Rows from block 4 of a small image classifier, named by matrix and row number. Rows with one number within an expert belong to one neuron, the router's apart. Each number is 500 + 50 x the weight over its row's rms, rounded and kept within 0 to 999. All counts start at 0. Numbers have three digits each. After the name is the row's rms in percent of the matrix's.
After each expert's rows are labels from the 100 images, of 14976, where the router gives the expert most weight on average: "colour at peak" is the nearest of a few named colours to the mean colour under the peak. Only what is clearly more common there than usual is listed. The data: fractals drawn by 1,000 iterated function systems, in grey. In brackets: how many of the 100.
# router: slot weights (model.blocks.4.mlp.router.weight, 32x160), inputs 54-107
# gate: expert gate (model.blocks.4.mlp.gate, 16x80x160), inputs 54-107
# up: expert up (model.blocks.4.mlp.up, 16x80x160), inputs 54-107
# down: expert down (model.blocks.4.mlp.down, 16x160x80, transposed), outputs 54-107

# expert 10
router.20 104:519594520442637462500562443478527518483459496534480554521386485486520533405491523525549500510431580436349534496553545473452411543445507539514557537464546468487519
router.21 124:538539506469437485563507486473521441568490428579416534557442459528509621421494521629587393492483520498398480471493499458436567427465509479468435496401454484471498
gate.0 106:495546434586531501480497512595498325547473442504441501407463538526467433453454474490505434427555547418571504518604500534565502503491522449521563554529446534451419
up.0 098:503510520431465609447508490502444458455460480487515483509415449559514410515538475525458527451563550542434476440419592479502496444482528431552524551534397551508559
down.0 104:515426472482364488470375588506559512535422569545541534580473523500542490510415489601450505448524518460483523529528415462562461485487485427387460442467477510518503
gate.1 099:484600458463411524499604551481424577573610468529497441473570550547492551457474503449380448503456471388472518512478506475442581447549575447494528525455562495516446
up.1 101:493563463534484440558528466488508491604446585486452480464443448424562505508489512559531484667551489508516532505514444452636545475519465526541487537519466480485551
down.1 104:468506488485474475527518489496433582474498435456424478450462495566598518520560544427517447476532537585370393510510541590482525570495530474474533530459495514575453
gate.2 095:555457480630423499421506457511451509544430392497523447508466489496516557434453481507396529561464481527524493510480531465459498495491476500452509419461513515599344
up.2 099:448519514496567545518579535552478413581529491470531515605532526576490441419443553551561473448527553557610508490609431541447485487503414493596475541479495523462544
down.2 107:527492423467437513460495571549611556460427389499446437544422511489556534505477532438564573498471487492493597482460546469481393453446521428490463529565552515483576
gate.3 097:567449477539578476506493508473461487462429466554524501559504483495521467518545417488514516562487485387491461562529419435507527520395457482426485511571545429410465
up.3 096:501494570427552569470457469452476534451470474503484542563582490524515473442520518369409585471490514422594458543486399518529490512413539521511463551520517419553494
down.3 095:598585381475514585439444436422455534564504513457465463440466452546558477532532506457478506471445498464566477510502506485500451582548459545560557551441520496577524
colour at peak: black (99)

# expert 6
router.12 087:494526495402482403489547495519534519525517502496574449538515541522522548630397494549497458502542512663559501428504536513565510526524439469457498524478406525608486
router.13 072:521459598488489412581478576547542578470497560470562479512591500430521525460376419513542423464516479489541590436510488536548563600515514494418452454463442490578473
gate.0 104:528484448471503525558574465389405451492508473464479493508468505505514575531482424558436508472446567491566441537482435485490529543504468458493508389518500464578444
up.0 096:457539474487478566497606492531524524541477471471479373481486582449553437579465505509541555583509549458465445496499529515475466548391367560527497486459524483476508
down.0 114:516532417451451543467435528550490494417491498561531577557520551482417510472490541518629437553431573424492390497568404405536488496415470562535566489476632490498517
gate.1 106:440487524401505504536570516494490546550507509461525484545489404514546509487469480507482366489470480511484567467467449477399492483609474447519457504446436512519566
up.1 110:460492525508560555580487490481489528449429499590589484503526527561526480480544587446472519481551498511554469496446460563531480499467477512474466471511489514459513
down.1 096:522506436491601522539493445521540450470577460506494493499568460480493536491530440503495467441596525459488485496431424460453513489454540560433473488452512546600516
gate.2 101:416520508454457448489506521404473518493415460469536444568551491594394520542513575411518590415508538397457501420475479541500553513528478442513486407521537457471515
up.2 096:485426576445511488527506487497577496563494460471511523552535431556503483443491437537513454525517467521490510598485561449511499478552587426487598436742543482475515
down.2 106:572511425490466520463476475433507460516523646471472489524507579590466514528470583478601513428579476594366508596574615502521446513519518589503368519530434516490566
gate.3 109:449565510588526476478533504392422458465530455423537470555467428487439469505532553446503493486568474546569488436504523521556508486578441430417554519497459491430444
up.3 095:396534531521521449547560573509501562492519499566477520574506493554420487421440511456573465454437523508496626512493533567543485416407594461531599459416485424540485
down.3 109:519550523535437472485550509517508451545518523544491525490461612486584498454507480443490512640586420612507518445575339478454484439459436545548550484464530423497482
colour at peak: grey (63)

# expert 15
router.30 100:571512487462470576450562481457558551480438547534519559466450581445494484589530592430435478515520468458549511595468584445553506462546430411526452495540495530481551
router.31 107:516497536463574501551516526481559550472451382431482433452509517501489432544552503559541594411517449543455612416482590494446517462483478540488418481481527470495506
gate.0 102:487484591583460506551614566449487490432579403574489558483494508522487492555425512513522487517508607489552529593483560594574486508499511522493526575503589546483468
up.0 110:539421491524496508480508511495563502515507401492462421497551430509555464477419546448496382505471575418474499549484547458528493538480454554518444439530498422573390
down.0 097:446475494537518358508518525469485418483405527541555561479480587371437456531542389391540500482521534551473489526487485468510529497447517410571456475473482464487543
gate.1 102:513506485434495432383469397526520382424478553663402554541350478463567474546493557472560533534570501474437486471488520420474530463607494476466486405515519535462440
up.1 101:460379441467454493516399506471493479447456456520523473443460486568479511480535496524479554445532426510562584516452482569539522591466496487434429505486548515510420
down.1 113:544545469446476469443517533440450488473453406473556573568534529495574495427496413486596510475425514532365470455447534477534554489426451510526441405481458535483575
gate.2 092:536530496555480514459582433464522562417534475420564420448518501540457455382467416556559498497424537526458549540487523558507535444442403627515456487523452497523455
up.2 104:500486494557443520395477550560530483531508522496502472467463464439471381512385485489528587504450569429481535379413503556661595406514434618435503525527548529441554
down.2 101:449426491575498461547541511519463471464508529495559444547495496493512459464497426478631524416410401487532480486526529429434495508577500521473523455480428404557542
gate.3 088:511569540520467498541515484410527649589476379452567501520424508593534489497448489480490605453495533498547513514539402584471506452431438512523512459547462519392457
up.3 101:574534549466525551463477498517499461534494507449496603466464443545505507550514479494433521511450483521506582583555562531545564562456504474482402432478569482422494
down.3 101:454461420592543600541477558463516433597605504572544479438479510500514487552515511580496543406474504507482499505471528530503543489572475447574467512510589529507479
colour at peak: grey (95)

# expert 11
router.22 094:631500557483363517569539423606524477445475482445498515461543484465511480594513490495490460452451415444444432514532493532526490517412468481528546495475496535533518
router.23 089:480413460389585557549499517490486510449493535438533501413548514513576472401580512445566462453555474433476532440461513516545482586567628489425482522481488544574460
gate.0 099:527431399559536449484461552573494477494481495536536509371385531486536484523499517524549472552581557534604530506458479538536477477490516459500390468434453481503458
up.0 104:471406509479510446583511493547448405491490513492552558509528449528444578465459489529462541535489510473476459505393465529499540514368599411488466484558514507487505
down.0 098:426544540516520437564460518470448490448568604486555430537533554531528530464448488517474463469509470455494436445480476448467569434605493486506592489589435423461401
gate.1 094:446561535527516519537495513487437576438431561507527617522414477538479559558557466454408515553531534559448516527554447534459512582508488454453474525410472535518489
up.1 105:505394534578499527539581497460526488486507543415420502592469471459471507556477492500443476573498668408510488413558508378470534528493503572462465462496611441515514
down.1 098:402514484549538569459561525458483538471539576543537497451486520529548494445522544442540571541531391531475529542543530562564630496541568461521551487570433440591502
gate.2 101:473465456511419516494454512540547493521481537498526434498569519394560507441625511524517438473479502490544511498374549510492495558611521462484464516576535523511528
up.2 102:551464478577458502589488566537518503412477532538583415441507492522500473413549449525489522550490464462490465570539507444509571476439521477472486462493364480513530
down.2 097:429411467492429496513477564466417531467474470519548522475485468504508392498577522550573450484549437567435592545541432483495509491558522400493511572477468445510514
gate.3 095:558533590485462459492527490470589488517531522455521533465435452528519475443475578506534486550518548420532481528506453538560512395502458496517499478570505558390591
up.3 096:485443491390505550447500533450631541545444488431479502469615376521453472445512449558430489519497470455523501464458507522551468408503499464566518483468514458458539
down.3 099:531407553439448537459462492469556403511596484453526399502507474547515483517506426381496567561492506444527502417456501501586497539426566546437478385434489352476504
colour at peak: grey (74)

# expert 5
router.10 101:415444521413550390519409455513520519543432506507499425524454555473448515555534517497507529517544494607456542513478416529516610534500483492541529498393496567476511
router.11 105:513532462424470452560524452535447579437495557520456579504414469593485533470469475470384506464474531495470490423518516538584576575494460544450480504323473491474504
gate.0 101:542467459495499496406584548450433469510596480530536527380453571486439552351468431513511518585457451432406406396500527561515564475490474479475530567495403542456511
up.0 108:581460503438525506512494481516545431552466519474536515598509485528534499515521525407510490448416498555446494541511459520433461574532593472577421541427523585595466
down.0 098:471527462559504443534472585510539544442476409506485510550492488435498378513616436520514526482447570449427580481510486530417469494565501504552529446513500390435524
gate.1 097:482467523397476458493500490520488483421527438547498464672473463486551500485385482491506433458437500512451476554480469615405530471529498549508510500491510441475565
up.1 095:550517524536432510518539547443544521538439559464439512507542455533557529565522472552514520565421596487518489503481531548487447577404497456548502420535383466506407
down.1 094:511539507397538510493480590446546524478518522565447555473400527535484482541398441462386521577590481435474522455548529519394521401570567508584576482478519520526542
gate.2 106:497585516503431495554462614547376427573491450412522559475545463454503501526561496512557562525528541553477533557493407485549413640523508515523528392536515436520562
up.2 113:501463550529468521497539489565467501565482562558492467574393472518456479512580533406469580424520504492485467501549480478510491531561463507503436446459570373585420
down.2 102:478483473471522507433508480507557541509448413487445479504492438565470451524556543526486486541457525491481514604577456468418471593450514582492466415384466469550526
gate.3 096:602510602481607497502558492546489524530510604505536552548574475514528438551522465548509530583472467478508408439567439565562448475500512504528454411473559455392552
up.3 105:544471531554487458458448461541476486481558510557416486554506518516449531519390480507513517571482591496433573567444484555460522505568533530487495544483480503526574
down.3 105:408506499551449568510543471480439501531524407503423481495518567474493451442534472523530526478531458554552440474499509557503580441511515454511516468560474533565500
colour at peak: grey (96)

# expert 7
router.14 110:547471484535576466518540461528526501543585462441551498540560478455492458508421501480464521568446461517568499539559526616503515583428473551500389548453488538486478
router.15 106:512471503473506525566379470476501486528463496566541527527482453412518479414462483527430582519448506524438485502510482489447516577420493537510511480471458476481536
gate.0 092:565425516517448511544456526488523525506556483559444523511470482542454488448625513467502584493449456462451482511523522447445497442462480511628574433485475450519440
up.0 100:508508549564542587502540467592500450588409472590426499454440527508370483477488550560535603444559594436501521479473500503471578544462551531514581472522444435470590
down.0 098:557516469595471520522478553486553428512503422521484473479513524576479551443537521473514491534478518539507478558471542563503468499471542480438509445444445362550455
gate.1 099:560460509538487561508542539541485534527508459523565485564583575535519454556393555468590505507477485464504417544460439503450429570565499398462508468514505434609453
up.1 095:596526489450502550487493455510548567508485487474532471475528497519508441527536502495476486538523554469449514504489517512532482440559608550360548536485514632460528
down.1 104:487494450442386439530557513521574497416447577452478477547474509476591451495438559513432404554434516568535441562435552507498522477481578507482420438448567439534445
gate.2 116:523515475532435441575430515469393537444495439599549540416505535461491568511510605401453545513465509545591468477573434451503565609463460455496537465514502442512568
up.2 101:510547461408523486532535444543566507471525409371596548555590470485516467545510506520483472452449400518484518512452490579573393531486516526518600515553522538569610
down.2 111:494580446489510460613461607558548591484538602506453581473472486415547511437475540514479502500575568481454515452480489403521413543585546522528493537409469516535406
gate.3 083:506491547534431430454488579523484498538482519484533614524543423536509545497554490506418372520569475562372595434408495470426539522474477444449504470578577535478413
up.3 094:624502467622516531499515527508469513562419452534475425505479424587458406475402532530476547504458517492619486438571524441441493491498509502524519491468544462396523
down.3 096:518410453544467423613553500591426472499506495447520571549485460446556533506579456489587538615454525488547538485525527437444432522457571459484520600484449531494494
colour at peak: black (99)

# expert 9
router.18 100:489463577638569634509550521473497464466567524465513466426469536489467443455398486561610431574498503483498559436474523518485533555535493512590469458424536481402559
router.19 089:500479476606565472553476540494538539520411520482570493496504474492459439484594458480559442573531467591490497390548519538464563524472555464462534478537499501509553
gate.0 102:579503456559457447510529567596417422485505498455448495514394526471536452465579468497508459532412525504451517514462469544497516501463537527562391430493561475500509
up.0 111:465422596414468469441564483539472538537441510475492523329561554506437506497538451462525571500518435546534476442447560467450477472492565495474467475446438478504574
down.0 098:562495536479531520466483492500432541556468549490461528500572503446456512470438448565390526488532569552509462490539526522504467402451535443495472480404522523477476
gate.1 091:505453546448535587505469560459425502515537542492496555522616433509544511532514462458493517558518508529549547515562516502390526543419435446478476441541499508450517
up.1 101:563602532592598444528522508493483530545413459575543443548490452499455494563509501478506403495506526566510513436480592463462519466420487546494450464483438381523477
down.1 104:534475552569625628461427463471529429486523553543496467551460454451489533554439531464505552483594447504470538485459547547390463483568532552523544485429570429479553
gate.2 097:452496445484488553539541509519520525476421501542538424581444496607500500460571449420560471520489507596507522527474576477465544546482505596556479494556589487529546
up.2 095:452454480501464536488547472575462469530499522477423511608408566422432411532520512435486498487481491546448517501466559468546465573443452604554481430497438545459558
down.2 102:471553504431533576442517474574553488512557497504476568470619481500543442530499543426465517457428527511489485415482546461480427552556544463440488331458534523432462
gate.3 093:544504494542486565416550461572528403530411522455521481484490449457489578456505486508506532583607495461558504441533520498484540390494580486459550462538475479497437
up.3 103:485568494530445515510449524586578481516440454508517460464508455465417525426465450412430457404516490616463522510493501476441510510450481532511471482500580523615451
down.3 105:388579421529550509416565433484498464456513544459481412471411429565552621468478571482496478509508524540395511554452584514516397506591440478467521564492544514520458
colour at peak: white (67)

# expert 3
router.6 103:503522563501513433526510449448452485536462608544474513510434464557524518517444477528572471526555497561427441467431545423529435563458529568422511556514494394552454
router.7 097:575551546366416579499402446536466507497531461473515472448531412508464544577498510477443553516534482612571555554533509550568498395459458465497467558450483489541451
gate.0 087:551489486539482560454444547471498590442536573393447552519527483568465449439557466488609510474523560403399586550478524495385537522550486429534513509550468441450554
up.0 106:539449483543514526516494462438542483512461513557513531540410537424553478491599474473482428468477427383471396498520559471569523559455650433500556516507519551493461
down.0 104:523423510535491444577504534545515508437404460549506448491437544495502539517446459510535490503449538465438542524510462466482444475381472536525516561528535553519475
gate.1 101:498431537619464527508398546547485508594421600445501436479486405460455522504454549545564587600547509472551518439450501481509493485532568506525466493348580598588500
up.1 099:463443524471470537544585393485453376532595485545554511563428468542494552531520467504495437479462577508443413482515487532445647572470521473466494566514507482462490
down.1 107:491495574528474475532515502507550529504538523435426485490392498536520482482573597569500461424492543535430354564468462495437502532511479553492575545529510483547583
gate.2 095:631482478450498448564409438456383567498530549555372507530444540482540493521480573498468583405577506508506577462494509481443544538361524491495471527501488482478499
up.2 093:550375489488571554526588500585557511457491467493410430539516426584503434448515544517485536464449497550608562491445487585507492457533493485530580583456507443525521
down.2 098:502512511490500447548483483474499525508541564619527495565526538441428577628436562523520536524436430545578495561545595548495463501479581532499484506485458454539533
gate.3 099:454511603548488498440466418496491555481523467555488536429505548426485518524547552522510524534468495433494574456477500483584549536496459407620499508467575559537506
up.3 102:388619453536616569462503513503447494430425522437456571501541558522497563349570522589539569502423516481516480480557479487430560414578478477493554447442431638614492
down.3 102:462457543458471595443471502519499527551476512505452499493466623507535518496448565613561547570516491541492505437526406484469542604450574460539643489475541522490468
colour at peak: black (100)

# expert 2
router.4 118:549480516464434504511505444529595482528480517546538506489443477545584561500458521462488543416469507490444453580556516497456534454493467576554597519460546516520545
router.5 100:557552531593477601507479478495458596522535494509503511477563487567490512528478466574398492519513489493514538473522559553403470390524483443596443526372521460574423
gate.0 098:514550481594444577474465519342582429496432415540540490496546470590437423463471466526508533576582463504565500536545495426505466470461446533502519483545492601453549
up.0 096:498429540395525484460404560449460522523460503571457496539591490380561518533530542421367528545480571533500519517531520457543430533460580538523477529493530586518567
down.0 102:554499482512495604465548492503471385403497493405642555395458482561490564502494480450544512487543547442420504484506466506494503454416530528552464431541486549533446
gate.1 097:499434574506474482455592465485497459403367558326465514425552458484513455429543484466514536464504494554432537595508577563472544522475538471578440544509373532488486
up.1 106:492522526486560585504537497515559534504588555456452489495439519389548490529424530572463380445509556568506455422498479507515503560517439453555503518447515523485552
down.1 100:449581418550513428420490453479576450460534491461472472507489513519416505501550504442468429598518418528484541402484478567541558447542547454489519562554490573478588
gate.2 095:544559454549468539553408496496437527571483525493544464551512468419457487494551488545532472528506513574474475499540526491555615491527494511497496540448549501523468
up.2 096:507531440468463450477480436490507450502528509462643620504381470436556467494322522493521386520472563453552513516550476487531402548477519460419582514416487521503354
down.2 105:461496598579421502427562440503526487530488509473443462454491546481408526498537516484464465460498599559434594545541569539529521537554461451555457461491578417500458
gate.3 095:405491546476528474452483472511577509473454546435417579527426579510488481537393532575547533511513500505589477431532493466477464504588447524513519462476501469453506
up.3 092:577535521505465476515513471608487342455484500488466512527568517495512504462585591470481547519481519526538531548520491463575407539530436428576451534474500526478518
down.3 093:539519472541573495416516455460529559464521433394458426441488586491523453552545510430482500492498520491428512521466576507512428508487498505478479370521544474579528
colour at peak: black (97)

# expert 13
router.26 089:556546568492453431632501574558483564539480567456501488476552458408570514524458536337591452450423488493437518385435497539539567577579524506485489446474523518518491
router.27 077:510582484472463365612535495545512519474484585543463523447540499505591515458492466389526459475381509391417461491457494522573564533483537473444522392470439487527472
gate.0 105:413490568586613461407519392479451464589521536577472472438525457486452446558568495495529477463492466557407441496453430484499564493538413525509546485472505441462567
up.0 109:534519546401442519559507508544471541591553498444460493449513539508444436428489493476565461484450509464523457440527448399513588501532559523505544572546581456480512
down.0 101:516562510563575434408499506522398405532480594432554585518510431471510495497461466543615524492547489541526482395567502413511556447461506512374487433521474465448464
gate.1 101:398438571439534508556529469497425516517506481492533514473496543475534410514513411505495577462630540466458547564454600485444463412547503488473594502507545551528588
up.1 109:484504463470469511566441474458426375548547477500515461509432569570577469415533570436590521499388513519526530472459514406508441446516412570460570461480520554502550
down.1 094:332556490418611497482508472495488527539397509497514466514476460495490510526525541501460501501463433488499461477496524435451561518449587456480519566522484473546623
gate.2 094:511545423496525471524458622564469533592540383505490452508535524473534530486576456423431444497499432494522490438530491521551498485466488508548473491424501494404523
up.2 094:538476559495491524480404535421628471488519463499553473536511499581463468452502505444509570463523450543404479399544548391512457594513470509538492544388550508529445
down.2 093:469512444615525543458457517501462420456534536488547447504415493442508458467459480493508520485421398501495488480482427495556525625546514459400493498528503527543525
gate.3 116:531569455534542490596545436568493521518477414446580444466483573499482517580466401486497490481454478437569424520493494563569467556494444497461502575519449488494478
up.3 098:467502510461497500448496526427386556470442517495483401589479424588531599392540614472552488475530557510506515590602471538431494502505568458531516455598393540506537
down.3 104:458516463474497493503544521622441482558573588545534499441686512510477577488464497473465554551527426478524521482496630412437512434503543471530584444571475498453510
colour at peak: white (88)

# expert 4
router.8 084:491503484498480448524512515543573530538449560415550504438573571498491471514560453631611492536480525494449514484547409459592412508485509505634495494431437519543477
router.9 103:577476489401443507498445515572497573458449522536504476574537511525466443500524522524399599484545490571447454450536555524497436423508486453525501500467351451494526
gate.0 096:488626458493456427481570434513510447553390577521432470527522568399383457526502525460551541521460550461528498561498452501568515530497530504511549531612460540564444
up.0 104:419487437516456532444466430490479584570527525528442540473466559467535508465564436507497512501560508552557447507458522506521497380448467474453490472450373438558510
down.0 104:487437435542457578476458521529522611498491468550505564560504430486601452548528439485537491604422600487503517596508447474396420526528459453492476538541482524435390
gate.1 084:430410405478478545515461564458536477486594450490476439533460531480570515495580487382551508446534391540436486512520453461500455493489567537460577518510495551446591
up.1 101:489528600492575489526489493527532347554403500548497489455459430420435433519537559485515497523505456535485463572461485513541645411481499404563536464497518472510411
down.1 107:502531434429455516522568514584525516439570554418516473482490525651434508416384553480551504459467451500460468533404517484437477444500436542414480536470531501519556
gate.2 099:520566478456505510538571582540493558445523392462525444620495494473520558430530539463499495626458451516502489564463619500504483526537492571489482460475495521458445
up.2 109:508539588540499518507536567501465437576492480522523451518493434596527465519538520441470464560449498418514487523588381427438547514535563449538519538472534467394644
down.2 087:576528574471590494466445504395539493477451487443485497474474528465413508576519520548513518529551488441460535485443523506519448505395454596429505493554508486504402
gate.3 102:549564458482508561400517479570459508483587574493455502443512442563459479498462476477495451461445539456502497476545495622472478511490530472505566434426362465452430
up.3 105:504440512464532523517439454502428535358535463475604512517428436493418458409429514553503474588522561529508367418508455534482495467464525621486480498457533521422522
down.3 109:555481491479526517493541577569527503593587442492498533535446536454528508525489535530563480502478489375428499502462548502527450528540444539459468492505436423496554
colour at peak: grey (86)

# expert 1
router.2 095:444510486448519498512534439480497501564526541397566480511507525465416448529494491523424439349503511578565589512450515528509528498575427463436488437514507549504465
router.3 105:497413548432515554407542525525551442425507477424400516435570481498585480432490565494449457509507513530542590441525537561503525475505522493543460504504400475566542
gate.0 110:437483487409507467422414521569457502547562461537545515453469409468465505464476422457518412594469458402482452503495525534542432509532476518507532569518479545496439
up.0 101:477494516574423539462435446508544372441520534485479550452532426497510417536471486502561551491490420526520479339524458473450512497411404613462522469489514473510609
down.0 113:462524536478440503485530549466569526502538468494512471452439462530495501568477401578547503404499474482445491385432473510495504351509463564442502550422583443519523
gate.1 092:514539554587419536457463532536478452564439500545429553596464442561452450436520511585476424435577548475415519452333476642504493515476506406483462489469458507525534
up.1 102:415447569517347436538530501424498542537563596563441542455568472480444472569514499503495573625480450542468468568407475442544602614441540455593541461502483507521543
down.1 106:496551524502635577502525481541542470563498532457559519404561447478492512417528443548478535500434549484592511445609442563501434458447545407492473532414435447606494
gate.2 099:509502505578510517557449483441412595429521576476528412464631426454403586469513544447525554511561511504502472576462488505466486528455506426512485544478530599430457
up.2 107:398591497489563507480451476554409416459442490471522430455575481479514416490538519519461491529511505552567475520546526503519506523535454457457466538494475505438438
down.2 102:452528447577619559457539510495558462503561529571439471467455557477429471462494440441529507506501513431538472505506477492381496448507426490553458498486446551513465
gate.3 099:492488419483552495511439514534500529461495478418568578504412569474512500527517474575582570570501576418542429581444543560489438507466473451494518512572514373515453
up.3 096:571397499584463477534481468499454490442508491516530548518492580450447459424525478469436443545513566480458554466529522453389492474489571430433485542484430507462474
down.3 104:501460491525515535518493521528475555444546485589556523390561498458491501506516513468497462461484518522445509447552488526479468451378466497534449508576527448416476
colour at peak: grey (98)

# expert 0
router.0 100:536440398492496529604502566513528451500475445515485543459516520465497505464498499493488533558471529560470493592490593513485580424571409400617583521423390527487451
router.1 098:528541516451527502561480433483491496438526427550462473562475509362466530533510477513428511334575475462494396490482527423513540468599453564509466603517483621517536
gate.0 103:425469501521506552481470547524450518519523486440557530491537510421522495497529499497453403422566469427474438455435488564586570466459498529401448553479457469554448
up.0 105:468590451567464457495531432466493417492535504486459545444530441470531511482462546532522559524454502473540465374530559486478496573554550487504489475454553493525536
down.0 107:556418507542508521454526535414492433624599569560599437482421547480450531534422504488514437490468434442508421494573617428542453519494421565539464542585495475471568
gate.1 097:461551518616543517453496532505546534425513455474479443504576521519516485461542558492572461439514446465479526510490388551477576423539532461533577504461600418479466
up.1 086:484483511500511512592474497567418580531447474470436575482492482517493423497512457527432456459508523504466490402499495435543464551452515516550484453451546583483442
down.1 104:498508468427509496562508484423487616521505567515540467517537482526489523456553515472532439547507515503511592477486486552609531435584503585564489477516508492531484
gate.2 105:594482487524550510491538548584539495519500522457418477503443577439488554566484503562530452526576481582604495596514504418489542501479518467554552534489443479552511
up.2 108:571520582466515495446449527492496460530445570533481502632507521448485438527603552416535543552415549528523546442410533537486500483457445434469568538460533539585561
down.2 095:484625552483490549498458480571460415496546546464522530533523469455490471458450495359488570493459514486513455540506559450480502425487490574536530447458502450506521
gate.3 094:468543491539528596495494474513551467543516467515436551537547395532427435581453490532574520561514555492475641557545499487436435492555470479460466456563539452550545
up.3 091:485482518581427458597543599531527451436542538545517449604453486462475562525478560496455522495589492489569497505565500599446509555500420566551514609454534454439458
down.3 109:506437543641407528523491492543490462495509457408536492528534485508471432526490556538542590535469477483505511339526544472491430427517533491511550437484502618538475
colour at peak: grey (71)